From a checkpoint of a small self-supervised image encoder: norm layernorm.
Rows from expert 4 of block 3, named by matrix and row number. Rows with one number belong to one neuron. Each number is 50 + 12 x the weight over its row's rms, rounded and kept within 0 to 99. All counts start at 0. After the name is the row's rms in percent of the matrix's.
# up: expert up (model.blocks.3.mlp.up, 8x96x384), inputs 154-230
# down: expert down (model.blocks.3.mlp.down, 8x384x96, transposed), outputs 154-230
up.26 103:77 51 52 39 53 40 39 60 63 58 69 74 45 70 59 52 50 46 32 55 44 42 62 51 32 47 73 60 52 47 49 47 58 51 38 50 35 72 64 41 54 42 33 51 47 33 56 78 44 53 53 62 51 29 75 59 59 43 64 42 49 57 44 34 52 52 35 53 64 46 56 59 61 60 45 29 44
down.26 100:47 64 72 46 65 77 36 57 42 45 45 48 60 39 47 59 56 57 61 45 55 51 39 47 66 23 28 46 49 51 43 41 57 37 47 65 51 43 45 38 38 38 40 55 32 42 65 46 44 44 28 59 75 33 41 57 50 44 60 49 55 61 49 76 55 52 67 35 30 40 51 33 53 35 47 55 52
up.27 103:35 56 61 58 51 49 73 37 48 39 31 37 77 55 53 47 60 50 33 65 52 34 50 56 58 61 59 46 38 35 78 34 41 40 67 60 51 43 38 46 44 38 30 35 58 52 51 43 47 28 68 70 50 43 46 33 64 40 39 57 27 49 64 58 54 28 54 42 42 45 43 48 66 52 42 52 43
down.27 108:43 58 60 50 52 64 37 39 52 68 71 66 68 45 29 67 53 49 44 38 53 35 73 52 54 56 49 48 59 46 52 50 59 45 56 49 54 63 63 51 40 29 47 48 42 56 35 44 26 59 47 55 60 34 53 55 48 75 73 57 43 34 48 45 59 56 53 58 50 78 48 44 39 50 50 46 55
up.28 097:57 29 61 58 52 53 42 52 64 44 57 33 34 59 28 45 46 52 20 23 48 51 37 63 30 56 32 39 26 42 66 83 35 61 55 52 52 52 70 43 62 54 45 41 33 60 55 56 33 66 37 56 44 31 44 35 66 56 30 41 21 38 64 46 36 48 57 42 44 58 46 29 43 75 41 58 57
down.28 102:43 47 21 47 75 50 29 35 68 72 52 37 46 71 53 52 64 57 51 53 32 52 35 59 66 45 72 31 60 53 48 52 59 47 52 60 49 32 34 56 77 64 39 49 45 47 63 54 50 35 33 53 35 58 45 61 52 58 53 53 34 31 50 68 52 49 43 42 59 74 37 56 60 70 61 47 64
up.29 088:55 51 20 62 44 48 39 54 26 57 26 70 57 62 56 49 51 66 72 52 39 74 65 30 45 54 43 79 52 49 47 60 59 52 55 38 49 47 58 60 49 76 37 30 64 55 65 43 45 44 29 85 76 58 40 53 56 32 37 52 40 61 48 24 67 47 37 49 52 56 63 46 38 71 49 60 50
down.29 088:57 62 36 39 47 51 45 64 57 53 50 56 76 40 48 40 69 35 58 58 44 31 70 50 47 42 64 66 35 73 63 60 65 72 51 61 27 55 42 55 49 44 36 56 55 38 58 35 15 34 65 42 69 54 66 52 64 56 30 43 54 34 47 61 28 49 46 55 37 53 35 59 39 60 31 50 63
up.30 096:36 33 55 54 52 57 46 37 40 68 48 60 59 54 53 45 35 12 64 64 43 49 54 43 57 53 61 45 61 35 36 66 53 63 61 41 43 49 34 56 47 56 55 33 46 67 55 36 63 49 42 56 44 60 51 51 65 55 48 41 57 39 45 32 60 41 58 52 66 43 33 51 52 47 16 56 57
down.30 102:47 61 55 63 47 55 60 56 34 30 44 48 19 62 67 38 74 57 34 53 61 49 54 44 43 51 66 51 26 48 43 59 65 49 67 51 53 61 54 74 73 71 63 66 36 36 53 47 66 36 71 43 62 57 57 52 44 61 56 43 46 43 66 48 41 29 61 73 48 31 51 27 15 48 47 40 50
up.31 107:42 46 42 35 39 54 46 59 44 55 41 35 43 48 46 52 39 53 51 25 53 52 48 51 62 68 30 53 56 51 35 49 41 60 50 57 25 46 67 65 51 56 53 46 65 50 56 39 54 50 33 45 38 45 44 46 53 39 54 43 46 48 53 49 40 39 39 35 33 36 56 48 54 53 40 32 42
down.31 105:51 63 49 60 41 34 48 59 66 74 48 40 63 14 50 62 49 58 57 44 45 35 49 42 69 46 57 43 39 35 65 65 61 63 51 50 39 43 47 36 53 21 43 64 59 39 41 57 36 69 53 30 60 40 56 51 33 42 51 44 46 34 44 43 47 51 68 49 40 56 56 37 37 68 52 58 56
up.32 096:61 60 53 41 28 57 56 57 59 52 57 59 27 40 33 49 38 51 22 51 36 39 29 54 56 37 44 35 60 76 49 49 77 45 38 56 62 55 63 57 41 47 28 57 31 41 48 63 42 42 38 67 62 51 52 55 35 54 43 37 60 52 58 38 38 39 40 60 54 57 61 58 68 37 50 44 36
down.32 092:45 49 39 47 49 31 73 45 72 35 29 60 76 50 73 49 51 43 36 44 54 55 42 54 54 70 61 64 27 41 42 46 31 64 81 73 36 26 34 64 61 50 61 35 47 34 26 61 46 64 53 86 45 51 40 52 71 48 50 53 47 35 36 62 50 47 67 47 38 60 54 49 62 39 36 53 42
up.33 103:46 59 54 36 27 60 53 49 67 64 39 41 51 30 42 55 19 53 47 51 54 49 37 55 51 70 51 38 41 53 56 47 19 25 45 47 37 44 54 38 54 42 46 53 58 42 28 57 57 39 47 56 39 64 37 36 40 66 47 38 55 49 28 49 32 67 33 45 56 28 64 64 73 65 40 54 48
down.33 107:58 68 41 41 41 47 34 38 65 66 49 35 55 28 53 66 53 32 41 18 51 54 49 33 65 40 64 66 57 61 48 70 46 63 41 65 60 57 50 53 46 65 46 54 43 55 46 65 56 65 40 63 54 60 43 43 22 39 36 67 47 69 50 65 39 52 49 57 57 57 35 42 56 52 58 43 69
up.34 102:48 46 71 38 66 36 46 53 44 86 52 47 68 38 53 44 65 43 57 31 44 41 44 53 52 54 50 44 60 49 52 38 41 66 18 77 52 56 49 58 54 58 62 53 71 41 48 32 60 60 39 48 44 63 47 56 50 26 67 38 31 49 37 52 57 41 53 65 76 41 66 49 56 62 52 54 55
down.34 096:51 67 49 43 55 23 38 74 70 35 65 32 51 29 59 44 23 48 54 32 34 36 39 49 36 71 77 72 34 45 68 49 51 61 58 40 56 41 35 40 31 47 38 46 38 59 76 47 40 64 39 54 63 47 63 53 19 44 49 50 53 41 46 51 37 61 46 51 41 50 48 64 42 64 67 60 51
up.35 102:55 70 73 60 59 54 48 60 59 36 50 58 63 68 40 57 32 61 39 56 52 44 26 59 44 49 48 55 29 54 60 38 59 57 33 42 58 61 69 35 29 68 41 35 61 49 26 41 48 38 48 48 58 50 51 36 64 62 67 50 48 58 60 56 51 41 23 36 46 25 34 47 62 58 39 38 52
down.35 098:56 45 35 51 28 44 45 32 53 43 41 60 42 26 50 58 56 59 64 48 28 62 50 51 40 33 47 55 42 54 45 53 49 39 57 33 58 62 66 56 42 46 29 54 34 34 45 46 46 59 63 51 58 60 54 53 58 56 66 62 65 64 49 44 69 51 60 37 51 53 61 33 33 61 40 62 39
up.36 100:35 44 58 59 36 56 55 38 43 31 43 53 42 43 36 39 51 28 54 39 56 43 48 49 45 53 55 47 69 60 62 39 29 56 54 36 28 39 46 50 23 41 48 37 39 55 29 56 36 61 31 67 47 45 74 56 41 56 15 27 40 54 67 39 41 37 54 58 66 33 34 47 73 51 68 42 69
down.36 100:38 64 55 63 40 52 64 66 62 49 73 34 55 64 63 35 61 47 44 45 68 42 48 49 38 61 30 49 33 46 58 40 48 50 33 71 48 38 44 19 57 35 39 39 60 25 57 54 74 61 74 27 55 48 55 59 51 36 33 54 46 59 51 64 44 61 46 42 35 28 38 55 37 27 39 50 38
up.37 109:31 56 75 32 46 40 51 52 51 36 49 43 57 68 42 41 41 48 57 64 47 27 41 54 74 50 62 68 45 65 59 56 41 49 37 57 24 40 45 55 38 60 37 37 58 37 22 63 31 52 45 66 51 68 71 49 47 59 57 49 56 47 51 44 24 34 38 48 60 50 54 54 43 68 53 65 27
down.37 117:54 56 30 52 34 42 74 54 51 63 67 54 42 43 33 47 36 48 41 54 59 50 71 49 44 58 59 40 43 52 36 48 47 50 39 57 59 32 49 47 40 54 48 19 53 59 36 57 52 47 58 68 61 36 49 56 41 38 50 70 37 57 43 49 41 56 47 29 43 36 34 43 62 25 41 34 68
up.38 090:47 47 36 22 47 61 62 52 42 35 46 44 66 63 50 38 58 41 32 54 55 43 30 62 45 56 49 49 43 50 35 52 33 30 47 65 28 44 69 34 53 49 45 65 51 45 46 63 64 48 48 71 62 60 75 36 42 60 60 80 53 51 36 46 45 55 57 50 58 38 54 47 49 53 62 64 57
down.38 087:54 70 42 71 45 36 60 38 52 45 63 51 28 31 63 65 43 42 46 52 34 47 60 27 43 37 39 75 39 31 51 66 42 54 41 43 76 65 38 41 29 48 65 34 55 55 68 40 52 42 29 50 34 51 47 69 57 62 58 48 52 47 40 65 27 54 60 56 74 40 32 62 65 81 33 45 64
up.39 088:49 45 55 55 50 36 49 55 51 61 50 46 37 37 50 64 52 36 52 52 44 51 51 30 48 69 32 45 49 69 55 47 35 36 36 55 59 39 43 51 74 50 41 57 54 31 49 74 53 45 29 73 17 47 30 36 36 60 81 41 52 74 45 36 44 38 56 51 52 33 32 62 48 55 20 55 42
down.39 095:38 57 38 54 54 43 57 45 58 43 73 64 68 52 51 64 39 48 37 48 52 55 37 46 33 68 60 38 51 54 47 70 44 65 52 47 56 52 43 46 31 62 63 62 67 69 69 56 40 37 49 47 54 43 46 78 68 42 56 45 73 51 32 47 36 44 37 56 37 52 54 34 46 28 66 73 37
up.40 107:40 40 54 53 40 41 57 51 14 32 53 40 54 48 50 37 50 47 44 42 42 55 60 34 42 68 44 54 32 55 42 53 43 49 47 61 46 68 37 60 85 61 41 60 47 36 65 60 42 78 68 50 27 49 61 57 33 60 69 70 40 56 62 25 58 43 40 37 55 41 43 71 58 54 54 44 58
down.40 103:50 52 38 44 54 58 45 41 69 53 24 50 73 59 48 30 43 58 39 44 23 57 54 52 32 42 37 52 46 55 48 53 41 52 36 41 60 42 45 61 63 55 61 54 59 62 62 64 41 35 56 45 44 42 43 64 66 63 69 60 49 40 67 49 56 64 37 51 47 26 45 48 36 36 39 36 29
up.41 103:67 48 60 38 59 45 45 61 44 65 43 40 35 57 58 57 57 39 54 58 58 58 31 55 60 27 41 39 52 62 57 76 64 42 51 47 53 42 60 63 50 57 52 40 65 48 45 55 79 62 49 64 24 47 60 57 74 54 61 62 37 57 39 39 37 31 65 31 48 28 74 55 58 52 41 72 58
down.41 101:50 52 65 55 47 36 56 59 30 35 48 41 48 63 54 30 56 56 60 37 61 64 46 40 42 35 57 30 47 43 46 36 43 52 49 46 22 41 41 43 55 44 40 34 30 47 48 69 44 50 23 33 44 75 39 49 41 60 48 36 32 41 49 70 42 53 68 47 72 44 44 53 43 85 64 60 67
up.42 099:44 31 62 34 53 51 57 58 62 60 54 55 48 34 39 43 68 57 45 44 53 41 47 71 44 51 52 33 56 40 54 40 34 46 47 43 41 59 65 56 73 56 42 63 62 48 54 33 47 53 44 47 59 57 48 37 38 65 62 39 64 34 54 52 51 45 52 36 49 78 51 40 56 71 31 42 46
down.42 105:73 35 47 51 69 47 38 65 48 36 40 62 46 59 60 49 69 32 44 45 39 62 64 43 60 48 26 74 29 80 57 58 41 44 67 44 51 50 54 58 40 38 45 26 49 54 52 41 45 39 43 25 42 54 29 41 59 47 50 41 58 51 45 46 51 65 32 71 56 56 56 55 53 51 43 61 49
up.43 101:31 52 41 31 34 44 65 54 42 52 32 43 59 44 58 42 51 27 19 59 50 50 78 61 38 56 32 61 60 26 50 54 28 63 39 48 24 55 54 54 59 51 50 44 65 46 56 46 49 34 52 55 30 65 43 52 55 64 62 38 59 47 57 46 57 46 57 35 36 33 81 53 74 41 50 32 38
down.43 103:54 48 55 62 46 55 52 44 53 44 55 52 61 29 51 44 33 52 50 38 57 64 28 44 44 39 65 31 46 67 69 55 49 49 38 76 74 41 43 31 71 60 54 44 50 40 63 67 47 64 46 59 74 19 37 41 51 49 28 33 63 66 47 60 52 36 54 86 56 36 38 26 40 62 46 56 33
up.44 092:38 43 54 44 45 58 50 44 77 48 52 57 62 45 76 56 48 51 69 55 52 47 46 52 55 65 53 52 57 51 56 35 52 42 39 66 57 35 48 40 61 67 43 50 44 42 60 55 49 68 34 44 41 58 59 48 52 44 60 67 29 36 61 49 50 51 60 41 49 35 63 43 61 59 62 57 25
down.44 093:38 37 40 32 63 49 38 64 61 45 60 54 40 42 63 49 52 51 44 44 44 33 48 61 55 44 42 33 63 64 61 38 54 45 54 55 40 73 20 55 55 47 65 24 53 53 62 56 42 42 54 60 10 51 47 60 62 40 37 51 66 41 35 44 43 28 33 68 57 51 26 71 36 50 61 42 65
up.45 098:61 55 61 54 38 64 53 62 54 47 33 35 43 38 40 44 39 61 54 59 41 64 55 42 41 57 58 40 38 58 59 50 53 53 42 52 30 62 43 53 57 57 61 46 30 46 69 60 40 52 33 50 59 21 70 47 53 50 59 58 44 58 45 20 46 39 47 58 66 52 52 49 52 65 47 62 44
down.45 096:68 76 55 40 43 43 48 49 50 50 47 56 77 50 44 36 44 44 45 69 35 57 32 57 27 57 40 32 44 52 62 49 67 47 51 47 52 51 50 65 56 57 53 53 41 39 47 55 25 62 43 28 31 40 57 56 61 49 53 47 72 48 57 41 49 47 61 44 55 19 60 55 50 47 40 48 38
up.46 099:45 60 71 47 46 39 52 54 60 65 65 47 68 58 58 51 39 34 48 35 43 41 48 43 55 58 44 71 49 41 73 69 24 57 54 58 56 44 52 20 63 43 42 60 36 45 51 52 45 67 49 64 46 57 59 30 42 50 79 47 36 57 49 59 34 47 47 49 63 42 56 62 50 81 50 57 50
down.46 099:63 31 65 69 57 51 49 46 57 54 41 80 53 44 54 42 34 43 50 50 47 49 58 61 51 59 60 52 45 43 63 57 45 24 63 44 42 50 43 49 31 53 51 48 65 63 28 50 42 43 69 53 57 42 70 53 61 41 41 53 75 53 27 63 50 65 36 53 52 49 47 47 60 43 48 47 29
up.47 103:42 77 58 59 40 61 50 41 52 23 41 59 46 48 54 44 42 46 54 44 48 47 73 45 63 34 65 54 45 57 58 46 57 55 39 58 58 46 62 45 34 62 62 40 69 31 51 53 61 48 31 42 32 67 58 52 62 55 56 65 58 26 48 71 57 53 54 56 38 52 40 36 67 60 48 59 53
down.47 106:64 59 44 44 51 76 23 62 66 62 64 28 42 55 63 49 26 58 42 56 36 42 59 34 63 55 55 66 53 42 73 20 51 50 47 38 62 48 45 50 12 38 61 48 44 65 62 62 55 63 36 54 64 40 35 38 38 50 65 47 58 41 48 42 69 37 59 45 49 67 59 50 65 09 50 69 47
up.48 106:53 50 53 51 38 40 66 43 45 48 49 50 78 46 52 49 50 54 28 57 74 54 59 61 27 73 72 64 43 68 66 44 55 52 57 39 37 38 53 34 58 57 58 39 54 47 38 59 60 63 54 56 59 57 51 36 49 60 41 46 53 57 37 35 59 55 46 45 58 39 68 49 50 57 27 49 50
down.48 107:43 62 35 58 45 69 40 24 44 51 34 62 30 68 47 42 65 53 70 65 34 24 65 65 45 60 43 41 42 48 44 61 45 31 53 58 62 46 57 47 60 55 59 58 37 35 24 47 43 63 46 44 52 50 45 37 63 49 69 31 43 35 65 48 69 60 43 34 41 38 55 61 51 54 61 50 51
up.49 103:55 15 56 73 41 75 66 41 52 43 32 44 46 36 36 59 51 66 59 86 45 42 49 31 72 43 58 46 60 50 37 43 30 42 72 41 48 57 53 49 50 29 51 51 39 39 47 56 47 68 73 62 44 54 56 46 52 19 53 43 47 14 58 63 58 70 42 52 49 46 61 72 41 53 24 61 57
down.49 095:72 55 42 39 54 60 68 48 56 43 59 63 42 38 35 60 65 50 51 45 61 61 56 68 34 55 43 62 35 51 59 54 39 53 49 41 41 31 72 39 55 44 54 41 73 69 56 38 57 42 41 10 53 58 38 64 43 67 46 57 43 41 36 26 51 73 41 56 36 53 53 47 48 51 33 52 47
up.50 098:40 61 61 55 51 31 57 08 41 47 58 56 57 43 58 48 39 59 61 53 59 27 52 21 76 54 43 50 36 49 53 37 62 40 30 47 23 59 81 63 43 35 47 70 34 59 50 55 51 56 46 54 40 47 48 68 44 53 60 68 49 53 64 67 67 52 43 57 30 54 46 58 43 52 18 60 53
down.50 099:67 41 66 59 39 50 67 60 52 36 33 51 47 59 32 61 40 58 57 49 54 46 54 48 57 64 40 52 38 45 70 64 43 61 30 39 79 51 35 47 62 56 25 39 45 44 60 60 67 46 60 45 37 68 59 48 55 55 31 66 62 28 47 54 39 30 44 48 39 77 46 79 41 57 74 54 50
up.51 100:59 65 48 43 61 41 46 30 47 47 40 48 57 41 51 59 63 58 40 48 37 41 35 34 42 62 61 26 53 52 33 57 81 53 45 59 46 52 52 30 59 44 46 51 41 52 51 57 38 43 32 55 54 25 46 51 44 51 52 39 51 33 54 59 53 61 67 39 63 44 61 46 38 69 47 43 11
down.51 102:59 53 52 45 58 61 51 56 38 59 28 56 58 50 52 46 49 66 63 37 61 47 53 52 64 28 46 50 67 62 40 46 44 45 54 51 43 21 50 42 58 39 42 63 43 48 60 32 60 31 55 50 36 40 60 54 48 41 39 37 28 48 52 47 37 24 53 61 29 55 72 27 62 56 51 32 51
up.52 089:51 67 49 49 42 41 54 46 44 57 54 41 70 70 61 40 68 41 62 48 19 48 39 63 40 60 48 45 41 63 57 39 28 43 63 68 53 47 59 55 50 52 65 47 44 49 46 58 31 62 55 58 44 35 56 56 47 69 64 45 34 41 85 52 39 67 48 50 21 69 46 52 48 76 34 56 51
down.52 093:42 24 51 61 57 37 47 62 52 61 48 62 69 50 44 42 25 72 40 58 36 51 53 45 48 82 46 32 41 46 51 48 52 46 39 41 49 73 52 44 43 42 31 30 57 59 54 36 57 53 66 59 22 56 47 40 59 65 58 42 53 49 73 40 70 55 41 42 51 57 41 64 47 47 40 38 37
up.53 095:44 65 64 48 69 41 44 40 48 50 19 43 49 60 55 19 70 67 53 45 49 56 49 40 53 51 57 31 18 48 56 63 44 42 54 61 53 58 32 52 50 63 46 40 58 35 66 54 25 61 26 62 57 40 50 30 43 28 45 51 39 42 42 42 42 46 58 57 63 51 51 45 19 66 36 44 49
down.53 093:56 49 50 61 51 54 18 62 51 62 54 54 71 63 38 40 63 54 46 58 65 75 55 54 66 48 47 34 69 39 34 42 41 51 40 65 53 46 64 35 47 31 43 52 55 56 47 55 55 52 45 64 42 43 50 42 50 67 57 47 61 49 32 56 79 48 37 59 32 38 75 55 63 43 59 46 39
up.54 100:43 30 40 48 66 66 52 58 52 50 54 62 63 44 53 49 35 60 63 51 49 39 35 48 62 39 25 52 45 49 54 52 48 54 48 38 41 65 62 48 30 49 47 63 49 56 70 61 44 46 62 63 33 43 74 45 45 33 68 22 26 40 60 45 46 58 63 34 48 51 56 54 57 43 50 56 32
down.54 102:34 32 59 44 33 53 48 57 48 56 56 40 47 45 45 64 35 47 43 52 49 20 34 43 56 43 68 63 72 34 61 74 24 70 38 83 56 66 42 52 37 47 71 30 56 60 70 37 65 61 42 45 57 81 39 33 54 73 45 53 50 39 41 45 57 51 35 36 39 49 74 48 64 61 36 49 51
up.55 103:42 66 24 39 40 52 57 52 54 55 46 38 29 55 40 43 48 59 49 40 51 51 42 33 46 75 50 54 47 48 44 35 32 33 39 49 46 51 46 49 58 56 44 48 55 36 41 40 61 48 47 67 52 37 57 59 85 45 28 52 52 42 62 28 66 42 45 33 63 46 36 36 28 39 51 63 51
down.55 102:55 53 48 42 41 71 53 38 39 58 39 52 57 55 34 42 50 42 42 73 35 61 56 48 47 57 52 36 49 54 38 53 44 45 71 46 25 49 49 63 67 20 17 39 59 65 35 36 71 56 59 53 40 45 42 54 61 39 57 54 47 34 54 50 48 61 63 31 48 39 50 67 47 45 49 47 44
up.56 103:60 53 54 38 37 53 43 38 39 28 68 25 52 50 45 43 25 56 49 56 45 53 45 50 40 53 53 41 59 58 49 44 48 52 56 45 50 37 53 65 33 35 44 73 67 40 60 31 48 40 34 64 46 29 66 47 47 57 67 43 51 49 43 71 45 39 43 27 57 47 51 25 60 53 54 71 61
down.56 103:46 43 50 59 32 54 77 59 60 52 35 53 58 52 35 59 35 30 55 40 64 42 62 45 77 22 43 41 61 39 65 35 42 34 51 65 51 58 54 31 59 65 50 60 29 40 28 67 60 63 39 36 50 57 65 74 44 46 59 59 51 65 61 77 60 41 67 64 72 36 57 41 54 59 41 48 51
up.57 104:82 70 48 41 45 58 61 55 44 59 33 43 52 35 57 64 21 22 49 61 72 49 54 41 45 47 33 32 51 41 65 56 65 45 51 44 68 51 53 36 55 36 48 62 49 67 58 38 70 58 42 63 27 60 64 46 32 54 40 42 48 46 34 55 49 68 55 49 53 58 50 46 62 37 42 53 52
down.57 100:43 59 49 51 53 47 60 41 59 40 42 46 34 32 54 74 35 51 66 49 28 54 40 49 54 47 24 41 41 29 50 52 42 40 64 65 42 40 55 42 39 66 73 47 47 62 38 56 54 68 44 70 41 50 53 35 44 57 49 59 38 75 62 36 52 45 38 71 60 65 59 45 73 57 36 60 74
up.58 103:39 52 41 59 41 44 49 49 49 43 35 40 53 65 56 44 66 35 44 60 43 50 66 53 59 34 61 57 36 51 65 41 31 44 41 27 48 50 50 48 59 70 55 45 81 28 34 51 57 48 51 46 43 41 46 80 51 47 57 74 29 55 50 38 69 30 68 37 48 49 42 55 42 54 38 58 54
down.58 097:51 60 56 51 42 53 53 39 51 70 44 59 54 57 32 60 20 49 37 28 49 53 67 60 44 53 56 45 47 70 50 57 64 45 60 40 42 27 47 59 34 56 49 31 32 37 58 60 45 66 60 53 58 30 59 28 54 33 47 57 48 54 55 35 62 77 61 50 51 70 46 44 44 53 51 32 49
up.59 090:60 79 65 36 49 58 43 50 30 46 42 57 79 53 35 45 46 61 55 43 56 49 51 53 26 75 50 73 66 42 52 39 42 44 45 50 54 48 37 55 47 32 58 67 62 68 70 61 49 69 47 29 35 61 49 57 56 48 51 50 40 52 53 38 54 46 69 54 57 56 59 33 66 40 46 63 60
down.59 092:47 32 35 54 44 48 50 74 53 39 60 37 56 61 57 43 74 56 57 48 49 72 50 53 65 42 49 42 53 61 38 45 34 64 76 56 66 53 59 20 54 57 47 65 32 53 63 52 63 62 30 62 30 51 23 72 47 40 53 46 35 40 67 64 53 39 36 43 48 43 49 55 55 42 30 49 42
up.60 097:48 50 62 35 57 59 68 55 32 56 58 41 40 37 35 40 50 46 25 40 36 36 23 41 46 50 40 79 40 27 67 57 33 57 54 62 55 47 45 45 53 63 35 47 45 65 32 51 48 57 49 51 26 53 59 56 74 17 50 65 24 42 49 41 68 38 40 48 44 31 63 46 55 43 45 52 44
down.60 098:53 55 60 55 55 26 43 48 43 60 43 31 48 43 73 52 67 61 61 42 75 63 49 64 75 39 60 59 77 63 50 45 40 44 49 46 34 53 55 49 40 50 38 42 41 45 39 67 57 49 54 69 57 36 58 57 56 62 65 64 55 65 25 45 41 30 26 64 63 28 42 56 67 40 29 70 57
up.61 095:50 44 56 53 16 59 22 38 49 48 46 43 42 65 55 40 41 61 48 36 47 61 64 65 40 51 48 63 65 49 35 72 21 31 61 44 53 45 49 48 71 56 63 43 66 31 59 55 65 43 43 49 49 71 28 60 74 65 67 63 45 38 35 39 47 55 43 60 70 61 46 69 35 54 74 49 38
down.61 095:46 53 65 47 62 62 61 47 71 79 25 29 60 47 60 46 62 49 58 49 48 57 83 44 39 43 32 51 36 26 44 51 73 39 43 77 57 52 50 33 48 55 55 48 38 59 42 47 66 60 36 47 33 30 47 49 50 54 31 45 64 57 43 65 66 26 42 49 54 40 36 43 77 33 55 43 49
up.62 101:48 41 39 60 63 62 54 51 66 38 43 66 50 65 51 59 36 58 60 55 47 57 53 61 43 53 41 55 25 54 31 37 77 45 56 51 47 59 50 54 63 63 68 58 60 67 60 42 72 37 44 39 39 29 62 42 66 41 55 63 39 49 79 39 64 42 37 45 50 72 40 74 52 46 56 32 61
down.62 103:50 55 48 65 53 41 63 53 45 47 35 34 47 53 47 45 52 50 36 62 41 47 48 46 53 44 33 32 51 41 51 57 33 47 67 42 55 59 47 91 49 30 39 40 46 38 43 29 40 47 60 47 54 54 49 38 53 67 50 69 64 43 53 27 69 59 50 57 35 43 56 48 43 56 58 25 41
up.63 111:45 68 45 54 26 58 56 50 30 25 45 58 79 38 45 56 49 59 68 44 56 57 41 68 36 34 45 51 56 50 40 62 39 40 41 39 57 45 42 40 34 31 68 47 55 39 15 38 44 60 56 67 52 35 58 48 29 59 57 67 63 43 53 46 50 50 51 44 64 36 64 35 27 60 62 58 41
down.63 106:53 56 62 47 38 52 48 37 36 49 49 46 38 70 47 50 61 42 61 71 47 38 44 61 57 56 56 74 88 51 62 70 39 47 30 33 48 53 78 35 29 31 67 43 31 66 52 63 50 49 37 49 58 41 37 35 56 46 53 53 73 39 66 48 72 35 43 46 44 63 73 62 80 34 42 57 65
up.64 095:51 57 48 43 41 62 58 55 38 57 49 67 50 53 56 49 60 37 45 64 48 63 63 58 70 56 26 70 51 69 47 55 49 43 43 50 69 58 59 47 47 57 46 65 51 51 53 64 27 60 54 10 54 54 52 54 63 43 65 65 78 39 62 69 63 35 53 38 55 36 50 58 46 49 36 50 70
down.64 102:35 38 51 67 51 56 63 70 34 38 68 65 55 73 54 32 31 71 53 69 45 64 45 54 65 56 61 31 32 45 55 39 57 39 47 52 55 53 46 56 62 55 50 39 48 70 43 45 72 55 55 63 40 43 39 55 40 34 64 49 45 47 47 25 60 51 53 42 31 54 35 79 52 35 75 67 36
up.65 101:35 43 58 61 54 56 53 54 59 63 68 70 63 61 41 32 50 62 54 28 69 50 30 64 61 61 55 41 35 41 56 70 38 56 55 72 56 56 40 39 44 65 57 39 46 48 47 72 56 38 31 31 35 32 59 56 47 53 34 48 46 65 57 50 42 37 34 42 52 74 56 40 40 86 76 40 51
down.65 096:65 54 37 37 63 48 67 27 50 51 62 49 32 56 59 82 74 56 38 52 45 67 50 42 45 54 62 44 45 51 51 14 43 37 36 43 55 51 31 52 42 59 70 57 51 54 54 41 52 47 51 51 46 57 50 60 46 25 49 48 35 47 61 34 63 42 59 62 48 38 40 53 63 39 55 37 50
up.66 096:59 48 43 39 56 31 37 71 25 60 36 63 56 46 36 27 50 55 44 71 27 49 55 59 40 39 55 62 52 49 54 58 54 76 45 54 29 58 36 45 51 48 70 56 44 21 43 79 53 44 20 51 57 74 36 52 41 74 73 63 41 42 50 59 32 48 36 52 48 56 39 63 50 48 49 64 44
down.66 094:51 42 33 43 40 44 44 53 45 41 43 42 49 68 26 53 43 46 56 49 47 56 43 84 70 63 45 42 40 41 34 43 45 57 47 46 56 50 66 24 59 45 55 29 55 59 51 49 73 45 80 58 55 34 51 35 38 67 59 54 52 57 56 74 59 29 43 46 57 39 59 62 53 62 56 47 58
up.67 098:38 52 63 53 56 62 73 51 54 55 49 74 41 60 52 69 70 50 41 30 47 32 55 43 60 37 52 50 27 41 25 49 60 38 47 31 35 66 22 57 51 61 44 66 59 34 56 60 47 47 49 73 47 63 51 53 50 43 40 51 19 70 47 74 61 48 56 57 51 52 57 53 72 45 35 59 43
down.67 097:62 44 60 46 40 60 39 56 44 44 60 51 67 46 45 50 44 55 49 61 56 48 45 69 49 62 27 31 48 60 60 46 45 53 72 51 54 44 60 57 50 70 48 68 57 36 51 59 41 56 58 35 47 45 65 53 43 58 66 62 56 46 35 35 64 75 67 63 21 50 60 54 41 50 56 52 17
up.68 106:37 29 34 63 61 44 40 53 45 72 48 55 54 49 59 40 27 33 50 45 49 42 35 32 41 49 41 65 57 48 34 52 56 53 76 55 58 46 67 64 52 34 63 50 66 35 48 59 52 57 58 84 63 55 41 50 44 84 43 55 31 57 46 41 44 37 57 40 52 46 48 50 67 74 49 40 64
down.68 100:76 55 53 49 46 54 53 39 37 48 74 83 56 61 51 52 50 52 70 37 73 57 74 62 44 57 29 55 34 39 37 39 65 53 43 41 49 52 24 50 48 50 43 33 63 39 43 61 75 61 35 41 52 42 47 31 47 45 57 41 54 66 48 68 33 71 31 51 42 52 37 43 40 51 51 57 50
up.69 096:58 72 42 60 50 33 56 58 41 45 35 55 44 41 51 44 48 51 65 53 41 59 45 52 60 60 43 55 38 50 49 60 40 29 52 60 47 50 58 43 48 37 59 57 44 39 40 33 53 49 46 58 38 41 36 54 44 58 72 58 56 68 66 39 34 44 38 87 39 33 58 46 50 54 41 53 42
down.69 096:49 54 60 51 37 50 73 39 25 50 60 70 63 43 48 48 67 54 38 86 48 47 55 58 55 63 43 62 54 44 66 41 35 41 65 41 62 21 40 57 64 78 32 52 56 54 52 62 50 48 47 61 48 59 58 26 64 36 29 61 40 66 44 42 45 32 65 32 37 63 51 71 46 51 46 39 32